From a checkpoint of a small sound classifier: 3.2 epochs.
Rows from block 6 of a small sound classifier, named by matrix and row number. Rows with one number within an expert belong to one neuron, the router's apart. Each number is 500 + 40 x the weight over its row's rms, rounded and kept within 0 to 999. All counts start at 0. Numbers have three digits each.
Before each expert's rows are labels from the 100 clips, of 14976, where the router gives the expert most weight on average: "strongest on" is what is common among them. Only what is clearly more common there than usual is listed. The data: single English command words and digits, spoken by a formant synthesiser in many voices. In brackets: how many of the 100.
# router: slot weights (model.blocks.6.mlp.router.weight, 4x192, trained with AdamW), inputs 0-95
# gate: expert gate (model.blocks.6.mlp.gate, 4x96x192), inputs 0-95
# up: expert up (model.blocks.6.mlp.up, 4x96x192), inputs 0-95
# down: expert down (model.blocks.6.mlp.down, 4x192x96, transposed), outputs 0-95

# expert 0
strongest on: /m/ (52); /ɑ/ (42); /j/ (36); /u/ (36)
router.0:534518519476432516512449461518520564475470530523505498406538531574499505460449538497520462455520496596487473491489531506497537500504501533534432549464512589532520517603484588452496558445534536418463518491536505541518495594462489518497484513444551509455443551483511490448534524533517429479
gate.26:453538475454490500464487475501538583481436558498588532424431417456508513475513409527507511534582540533499517532512541489467467467505443467499538561495480444496484583526489495475574428578517462510541513413519498496462533453491463447496439464510401489496550462509490519496585520576445498487
up.26:536478484511503477501441477471487460484501479458435506531544469500518485484468585493543501531524380532472517409482493464498484511534426563434525562491513487480552410466623449511542508476455470486564542533520485470525493531509545464501507464474543489478503556567472512521480436505494582531
down.26:464542521449506561456511511480446556575476428516471510476506516509558456505545627441443510511522433452503472503483504479470392554497507447515518583555471515495511491521485511465475463514524521474500567525469528535590485479495453410477498468589565538583490511438492584519473530432542430535
gate.27:533507483496441497497535489528417420494531564444499510478434518516486537547550507519489548499574490477571514504519548456449517438488585533561471471506468501510451519527494547551539483523521528493489397556419488532471443493550545511476536527490408507476531515496481493531458491505453549475
up.27:433466505509475473572517482417553565537465374493522500557507521417505498491447517508528508522358537504448422501519461508536515500485472487507472511488541488489570518547513534495460544576441439520520539523562499446595517558460491454516421479496576502493550497490502488474519502534504490507
down.27:511426487443453534527509439508451480475496523465494495464537508503496489500439511486469529474511513452495542519509426508463510501481544505505504484488407539516499490519504454533508525492509485484495447589417501568480477587463536556566499504486513491470475527575501465476480446497425545555
gate.28:522455492547551488421551499456511475432516501543519504497473487432504445463422469438446512510442534497514515459513471473527442557471451517511474595506438473432509500511464543547475549457511536423489490531478448485513520495515484476473519416377462461540435450393547465484511499511512469531
up.28:460448488446465563547438518515438482535506539390451497463485531546478557498451502550550532468526447582488499537506491492489536479450494512571474463488482483553415461549550561424581416558523480441488523469488503488456482518526557456475474564539471502559512578583424463491454508426538507496
down.28:525514541520436540468454545521554463504555503575474536480538442527588510499471502500512519507499511481514469446508549492571559475518468523504517491515445496499570430412485482441477464490479499524477663533490506543432477508541451527499497433519482460512522469472571540364522458519476535543
gate.29:501485552434501456477437518499599417524550421442548442569503587542457481528491509601498495494494470544479449523481493538567468540533489546508537508484523468536479496476575565536511547524462463568510444395520508512514491453510440532547527460552426494516527500460520547498511519498462493472
up.29:502546528447466550562462517494514463493543433476492446495496617510457461486524504560528535461426437501462472553419581475511478480496498538539571509497575579501496466457511568511506555463438536484574540473529513543494471529541480548555584475517418529505467520465562553577515546519401466482
down.29:493429505515494510520497464526494531443532529544552425490487505499498469511493469555476466541446450482506527469473540472427567564450553467429498526600502494484602554483494593484544524491506586491491494446454463486516595497501580480534524537491495492569476479486523472506501440457520522589
gate.30:484420479450486432517482507438403567488549410461440489506514481537456467491492606486450491539484529463561568544528486446476540507463521524503463507421491479458483444503483509527487506544509499459531496436595551493505563467484634479511539441506437575528495537496524539412548542472466549538
up.30:485669458570450551459521494507476501510494491462528501530502444502537510477491469538495526492527504498507506527524479475556559377466562506482465476493521494528570514524534407489522484532595509529413539555509478468446486479497515467483468450502549473438511497533557476546507533511533602513
down.30:520556482499474459532480496464411495549564474461526565504473492478443528489526460553593493544461514586512537513506528495480563543482540544447534456487459546542479431503476479502488530491440488506499462539551415524542449534457560513480509518514520511435478522560471547440484491509526517514

# expert 1
strongest on: mains hum (81); voice: child-like voice (51)
router.1:484464454425435440428437468535510496486455540493570472398502510560490514483546549494507478462564508561487542508474467466546525517467499549489522586499537529562482519510587508541546519462575532506542546497545513452443519553554508536455482499500506454512516559459513443529437541568455460467
gate.26:531520509597503518588447555514535531481507556540489509541458446492542503499485493543503511481503535495578527476521611449513483478450482422434381570431449565538500494506510493596481530497595470483499513483470471536555518502500575488462463481442474502439484511481486454480450429540563420480
up.26:474431518409517485516549485462434467532473482489519428604504556508430485496485519564508494533484484586492543491498423505514565470607568550512502482547541457471514509447441556469463469554401540512534474490479510489464514461468516544484466515475483516502479486474506491514479439508466560463
down.26:509526486502495506460453445469554475548412538524468492507468535515503549495505458481539451535510490452468461485501510500410640491484451571409525514536462524520504499485479481446481555510488508566514515589560492491573520522428541561415496474498502494500448521486495465568549529486546476513
gate.27:516447469470479530517565505498451465480465510458470523586453462605471495520414557540539485490491494422468553501525546478475494475511490528487482438524521583505469485445370489483552519492586461517533481470469487528431484471511527503453518428562511545443523485513480523453485459445513517481
up.27:454546567544584477509459499494530527476520484553503485431517525418537458479497406425523499505509497557488471484478455504507511531527545467541523570527432395486482541506552553523441467471465544502455502529489495490588596525486492480530455548433488472562476514513464483548498534515508481463
down.27:508544498466503493441509531486464551504560464478499547506511512448489475484530546549511495486536515497485436543500525519448503518510441453471501490491508462519535449530502524508499491520492543418515465482612528564565420599450530492460503488518519473478476503498505558464524471509558473431
gate.28:525555480559550495511528462502482555541480458542528527509498449516505433446484546492475575424588532497514518496542414533575525475514416510509453504429460501564407580530482471493413473505475535492516503495524576552529482528433492431522542459512500467494449453524497503503402439492548508497
up.28:455451439407553452442578499502528511524477469467487517465563534498518540494516391497495504433542507543541508555446425483547533512439528541554483471519581507545471497496466520515423509508475539556526503531500542494530518500472485440543470516522508483416467551537534491562502496528466491457
down.28:484455510507483575467496455465601514456499478447508480546473426479474494485529569507540458496520529515489503544516508471570462514532420624532489563489482476524591444513477502525506597482477519520472451475509505531491535505495370467539489483502527540541476500349425433467533468472499490531
gate.29:534485468492552538464462495512557498530490543555462517506515483577470520492450533506487535504480587533488622547550485485458468535558459504470416459477452518519478392535519422501417494532524509454481469447522591525529509476466558527463487531435458511482487615513536502439425484566462507554
up.29:552522461507464559548532492511421589454433558572531436486542548435553459503454460495506508560487452435527457446490569480540466473484471541452510495472550474506478499505458501464540530498463564421458545430430473479509506505578444530499497481524499451462484414522481484513502504482484506527
down.29:501490532496484523512503505505569516511528545393489508500460485541581467492512511507455507478447444535512513496526499470534527542465455523468457436444426473541470471478519496543560522540569513563510542524482445497474477494451515466486476545511480526458478556468423493631468487588500590564
gate.30:455485457522481411538428484539526462500504456502445568490526532462501560469525513491444501524509472547475548550476499492501581434492481523488611508432473476491482508492459477456473456453493495488568499506502433525480515570515499483456505565465502488466539529539442452508522550483445504524
up.30:512458426518486441488552505589523476535476490514497580522510527500517566450549479550536442522460454554480506513519454519550524471445508563414544432487528476473443512411530488500549554494506485558490500490396507506437481555541473419509541452460571511428461562573435474525473512432590480473
down.30:496504509505521489489514454496549528514525509531484478547444511549505438501464528529542492509517524447482359489499477495523488472437498481515492557556437480455528493539495465467546430509478486495491466499448511430588472500420471487580511529578507526518509464507547421600446400472446463513

# expert 3
strongest on: quiet level (70); voice: low voice (64); /s/ (62); /tʃ/ (28)
router.3:567548502428496455584451505574548615494538547462522485439565493538527422491493501477512451443522485494537497529539440440501497503454480543425500562484479464541530527460475512532572522423538553513487509524509480550496475518521456536497440450445521473516530555436444504503463531438481559534
gate.26:518495551474508530425482444520499605440471454496425534437494554516496529525406494494538496453494413532489537471491464529472571486468473545454465533486524529530524480530503527488497476477491503540558537518523494575553531414488597517515516456422514495510566500522509585512517496537507496517
up.26:552608581485483529452441527508546523546433445508520487490541493429463473527481465523436498536570516519500517511489471531490451458466484573481437566478545515440514462488501522473460538440495494529491515454411565491455485574530497529504491461528548537531502518480500425525573495501481534513
down.26:491508481432510510468486580461506525516488473423513572518482445560502527492476553475487540525564556430494457497472520504543600450448554605472480516475489501542567448520516477497504443511512526502474549452515487499474487504502451534560475482503497514491503481498546455491452468463507399539
gate.27:451394479510464487435518507535511524488461497508450506509488480470509499532545519496550529516517560492506595502509516456547497528487471489444489455460432506444496493545521483514495538494497475481462560553468471498534485456459536524492447470470500526620463499449554487435482442512516470485
up.27:452427523472471495440492507473516537544489462455454603535512479490512521477504516445524525500513525471463574525481545486460497504500528483567464475509511540432524444499528511476494570526527490518507495465455480429604536481467503464442509479481509541550460436511512471527539612453522468433
down.27:474423487430533522560495498495547525504491401525524523463543507448506509485472447554430432538469486496523493483525478518399472435491572529467478560615495570526410514475513486488504595510515513482510435531452520469519525452504457442487495510515513487450518465487502530537499546528520434451
gate.28:512490514538474500661488522477508499492483544592540568476493485528488485504487486499494480507476511408493426509486500457565443521535491495490538490484514490478505514506529589409475558495536536504405436449585490478477474514550483465528449508549460470518514468512526484484532409589521561448
up.28:526471516540475468654498536495508447483487514576519563447520483547481480490455493526493497512493528446467427514486506460586457531536471491503496489484513505483474520498530577389506543498541529536416396455581482463488471493547474464526448502562481472502508501525525486482528416604526587441
down.28:519508499481473498524502526507585436522538537481502400490502545440505490506509485481507445509473514517512492386506471502491469483482506514556502405495458392513485502524481469524498482497488535652491492253481496543422489479478579479514506502513511509518510502468504503452518490528474487430
gate.29:508474561489505494491447553514515516473476553546553528518419546598445454523439519440459480583444468463436498501452455466520460529532492525399553534494473526503486522620496527507422526469414517439480514453523499520484512502537493524509532439506512435461499466496495481543542507507467442457
up.29:523503457465513483489514428435480525567520462500404470470530456490491489459545591579511516449471538550591524530544517556476466471482498475534434506565541436507469483468542430530550492540503522523504495483540491504511518491501494484502505502492569589554513483470494487477488463557565543537
down.29:487428523476498494515550528532466502538521584555519571475391539439484481504529559504516500531404510443473511471484523519525521516523472546564497491516482475450522566473528501519444542464540512440510499516524479499464399469520444450507476522521512501521446506475495466485513529411453418597
gate.30:416555528528552525545412486486477436484511516552506598533545525454561407533484527495545475512469469482549573439531505414518503483530469530494526468561488498458439422564528434515513486501522476467506442499532554498533529505453423465491555500519525484470522483539513480476481477500494463564
up.30:514567523510469522510523642494522463485553457468541473537514485509559452513454484550459525529457484516519445467470525513522516451489478457458510515504510503468426467532472401498423486510490533540435492502547545473553565488505469463595539493392536496492473539509543469563559579453502486441
down.30:471527496459485511412480541488490522528467569502520545470463471510532471502537503476520529508517506513512522512529395530549522513483526547415509488459536455474488502489489549483552586510480547468501538527521437513528533545453482541488496439431558532500398476502507455446531491552441556484

# expert 2
strongest on: reverberation (93); voice: child-like voice (80); /ɝ/ (37)
router.2:571471462531447442495456457507512533502477524510494526486536525521445515436535539543512459453541512543483454477493481438502508493517459464591523548501456573479529449520460489473574548484474476480485518562490475552567511551496519563457469480547471515417432537521535525468472516515511433478
gate.26:568452484446541458410435434561548476486499572485430506457489481574513487494402480391553516448514501517531469488482570483467497520509480411522522487515491542556494508544556516516498465508485447575504522512512457566431480457491559469488518482491463441471534558489469515537476569542512513467
up.26:468442502533499478502521461538466439456491530510555529412467486420494441523421446492447481495486509503555503478487445495528541522550535472591551448557529444527407518463511483575476473406520484492548483475510549473451560473517541487543550452449449528508490479433459519480472460517506516600
down.26:505539493508483526472488415528418503582472496514486484492420485535486487498500457542450486517472486435497556495464534494377540519489464456441484530493478442560533534535520492512558489476512501493509506553534557460468541483544481505601512542508519481454538496585490426521448505480476442525
gate.27:464573446423491561534506511515529457466507489555549468517486486529523557471503523526451529424443540556472539469493460560509529489538499454529566528504530485587409444387570509531491489515550505499546465543445528523530520454439473491516529482536565455472505464502485520540493523428453501523
up.27:519476451493444484439506464500452511483501524462442396558578451462591532457465466566445482485472505515416518527520519495474525499527479485501506517486444470440432503515537448464483511554461502490461501586507484507565575565525514468452511546547518486455495483444527526513472525446494499551
down.27:514613498472484464439518467464443430562541404541491518471513475467491467504485460486483435545499491479520538547485490482505571540414512565520472533516464542440553504505538502502566501504509441472526466542470438505480469551534558492497473433494512507548578453429561590506514510527542478514
gate.28:468600535442495556462621489480495541507483510621528466500433476519602487478426496495498478500475522465460519533491542432497530495451476485505426434481481466514456536524555482543497482465443547507461519479562510557535384529540502614490449512542468415463509511488497534543518548452469469462
up.28:457504501437571478455459496500540479532488488478455578531462499507441517477550518588552507514522486602484492540521458498488526525523515467463553472522498576507527516456469462466514456549500447512501488522469514591495502511490478425483480479509542562482511564524545454437478504502545466500
down.28:520592501470473547517489489507539431517485514496511443530526393506430517499507494470479546479454454513525531522521521513482549497495433478560508417491487417508409540433513540506475492467462531541488490522481491538431514559442577448460491517499501472505532503452475496493454569507484489508
gate.29:542488465453499457568505463509499471478524524507488525525547418536514467474444452478565497454555473498504440511469545473565529455471438524541538414426506415509500444520446533488549505509508475494526516460512487489499450459534535492499486451565453535519487507522434505465513473470468498493
up.29:501525559442528579457524528536483491515506518528487514527516535540482539482536530480413537496490514478571509521517505493516526529558463447482481407538503588522561502468567556497480507465461525459529528477450468499488531556483528383522508472394464535492481492480492530434522453471456553569
down.29:483524496545471533488516479427505398497461500589497490515415422509556507493519487427474564518491455485511483568500479520457632524438499486576484540476530546534502518479501574521469457514464490620499493446565497542493517409419510488576498520537477473519491554432456517523518558485550528410
gate.30:562514502451593461498478487503558576527496538486475471441485444481515504527491532466544559454507467476511529552466554463441469393525425486544517435437469507513489524426548468524504480439516496541461499470548557487506520549588496479502570508417519481465451452493486494558488520505434531465
up.30:507529500505518443538542473465438457501505447539444504458488547507472551543549576498536497505445495493529523555448453553555547523394504496504480536471444541508453508471539546471427496488488591510529513489542539438469544547541595459482493468420522545453483541498495524561492496505462389530
down.30:480513517424445483496487484498455474563473417558501551444555476517468474511483558454457549464483528464477565450504446519548496374507451545564499521499538434486504472536491408534469521511485511535491512512530529446498499492562602501570481445486527479489509433443516487534480515451441505473